Rows from block 5 of a small image classifier, named by matrix and row number. Rows with one number belong to one channel. Each number is 128 + 32 x the weight over its row's rms, rounded and kept within 0 to 255. All counts start at 0.
After each channel's rows are labels from the 100 images, of 14848, where the channel reaches its highest value: "top examples" is what is common among them. Only what is clearly more common there than usual is listed. The data: streak pictures of flow and ridge fields.
# convs0: expand 3x3 conv (model.blocks.5.convs.0.weight, 192x32x3x3, each kernel summed), inputs 0-31
# convs1: project pointwise conv (model.blocks.5.convs.1.weight, 32x192x1x1, transposed), outputs 0-31

convs0.171 [165 118 114 114 105 129 211  83 113 115 110 128 129 111  98 100 159  81 136 163 142 112 142 108 104 138 176 122 204 194 130 116]
convs1.171 [130 169 143  89 107  95 147 134 137  73 179 108  93  66  86  95 126  99 145 116  79  99  64 126 132  97 158 130 155 171 111 124]
top examples: loop

convs0.81 [142  92 138 131 144 125  79 122  94 111 123 168 134 149 141 159 116 127 152  51 187 123  68 154 155  95 119 194 119  89  92 139]
convs1.81 [ 98  75 185 137 131  87  95  78 131 123 121 116 166 131 150 105 114 165 131  88 200  94 113 154 165 124 117 152  95 109  75  99]
top examples: high contrast

convs0.173 [165 121  61 102 108  70 122 147 147 140 113  88 108 127 160  89 125  35  82 170 140 135 122 152 137 161 101 118 124 116 125 162]
convs1.173 [128  68 111 105  99  91  86 130 175 172 100  74 163 142 119 134  98 134 103 134 154 117 168 143 103 152  82 110 127 191  89  88]
top examples: source

convs0.164 [ 96 173 101 182 121  93  88 166 160 109 185 137 180 119  97 127 110 153 151 150  81 164 112 155 124 119 118 131  48 114 125 135]
convs1.164 [143 151 166 124 136 183 168 100 145  92 167 171 126 100 117 100 160 140 156 106  91 178 128 138 112 144 121 123 107 139 233 124]
top examples: source

convs0.43 [192 156 159 164 115 125  89 156 147 108 151  98 178 125 113 100 108 108 156 183 133 143 137 213 164 113 159 105 167 151 119 120]
convs1.43 [185 166 117 148 122 168  95 103 143  44 121 150 107  92 168  74 153 130 108 165 127 137 157 160 128 102 154 168 153 131 135 173]
top examples: high contrast; waves

convs0.77 [157 124 101 192  99 117 173 149 137 133 122 105 162 121  78 128 121 103 173 162 127 140 131 130 115 126 202  97 189 191 122  96]
convs1.77 [127 101 151 105 102 133 148 159  82  70 165 159 118  97 121 150 112 126 119  98 115  87  79 162 103  65 172 166 182 119 121  86]
top examples: loop

convs0.52 [114 170 127 159 167 106 135  89 175 166 149 145 143  90 143 156  59 120 145 115  93  92 121 109 120  83 152 162  78  92 109 183]
convs1.52 [120 177 168 172 157 112 170  76 139 152 158 169 109 116 171 143 121 133 105 101 130  50 173 123 123 151 150 169  97 131  98 162]
top examples: high contrast

convs0.12 [109 113  99 113  82  65  85 187 196 152 124 104 174 121 130 125  92 105  69 141 144 119 116 162 127 150  71 126 113 110 125 145]
convs1.12 [160 132 127 113 104 132  91 148 162 164 116  56 159 113 162 140  70  85 130 166 113 133 141 213 115 145  70 106 124 130 143 127]
top examples: source

convs0.39 [162 106 159 106 172 179 133  64  95 193  84 100 128 144 115 141 114 133 112 157 112 138 146 104  86 124 153  69  89 151 116  86]
convs1.39 [158 121 147  89 168 164 128  95 129 186  52  96 132  95 121 122 115 130 115 163 112 147 116 142 113 189 108 154  61 177 119 122]
top examples: high contrast; loop

convs0.190 [154 122 137 107 114 150 228  88 133 120 100 142 149 111  92 110 153 107 144 154 147  90 160  93  97 141 154 120 206 162 153 126]
convs1.190 [143 161 126  91 113  91 150 118 146  79 179 108  84  64  80  92 116 106 157 124  82  94  66 103 127 103 154 139 166 145 118 132]
top examples: loop; delta

convs0.134 [159 125 120 112 183 112 149  96 119 170 113 126 149  96 142 134  64  87 102 153 140  82 123 168 144  86 132 145  84  57 169 160]
convs1.134 [ 69 120 106 127 148  39 154 111 220 144 155 111 171 100 134 112 123 147  93 120 139  87 109 143 130 120 108 139  98 161 116 135]
top examples: high contrast; loop

convs0.71 [109 144  99 121 141  98 109 143 161 149 131 101 169  92 157 113  75  97  93 151 116  68 138 162 152 137  75 131 110  61 175 174]
convs1.71 [ 84 133  82 164 131  55 124 135 214 162 133  83 185 117 115 107 112 137 126 153 129  98 129 138 135 151  80  79 121 133 121 139]
top examples: source

convs0.29 [184 144 116 132  88 165  94 140 138 131 105 114 128 178 181 147 131  99 154 126 138  97 124  89 108 166  91 111 156 146  64  52]
convs1.29 [152 150  60 167 166 137 108 130  82 127 125 161 106 147 142  96 156 138  99 110 151  81 149  79 105 176 145 127 130 151 102 208]
top examples: high contrast; turbulent

convs0.67 [144 127 172  83 128 163 184  65 139 111 131 161 134 124 115 137 179 134 124 132 113 122 139  35  97  90  89 148 175 117 126 129]
convs1.67 [119 117 137 154 127 138  95 127  96 132 109 186 145 169 195 149 152 155 120  74 194  98 128 169 158 146 171 144  86 120  84 102]
top examples: loop

convs0.31 [ 90 141 160  87 149 165 116  78 144 130 139 158 149 120 104 137 156 182 165 129  95 123 143  70 135  85  77 129 146  53 153 154]
convs1.31 [123 109 140  55  97  78 162  93 136 147  83  95  99  87 129 122 106  83 125 155 132 146  77 120 174 121  66 170 124  98 128 116]
top examples: parallel

convs0.126 [124 115 122 179 151  86 185 180 129 143 116 116 158 120 140 140 112  91 150 173 140 164 106 210 125  63 177 112 115 121 123 131]
convs1.126 [144 140  95 129 188 182 158  94 132 105 128 163 161 144 165 120 176  91 151 164 130 101 165 188 102 129 155 110 115 134 188 166]
top examples: high contrast; delta

convs0.155 [115 172 149 171 101 124  92 135 124 119 175 111 183  88  87 154 104 170 104 133  58 128 139 143 136 139 134 124  76 141  88  66]
convs1.155 [148 171  93 138 110 115 110 169 155  96 165 108 128  72  44 118  76 119 104 135  48 120 115 129  98 108 138 119 151 129 158 121]
top examples: loop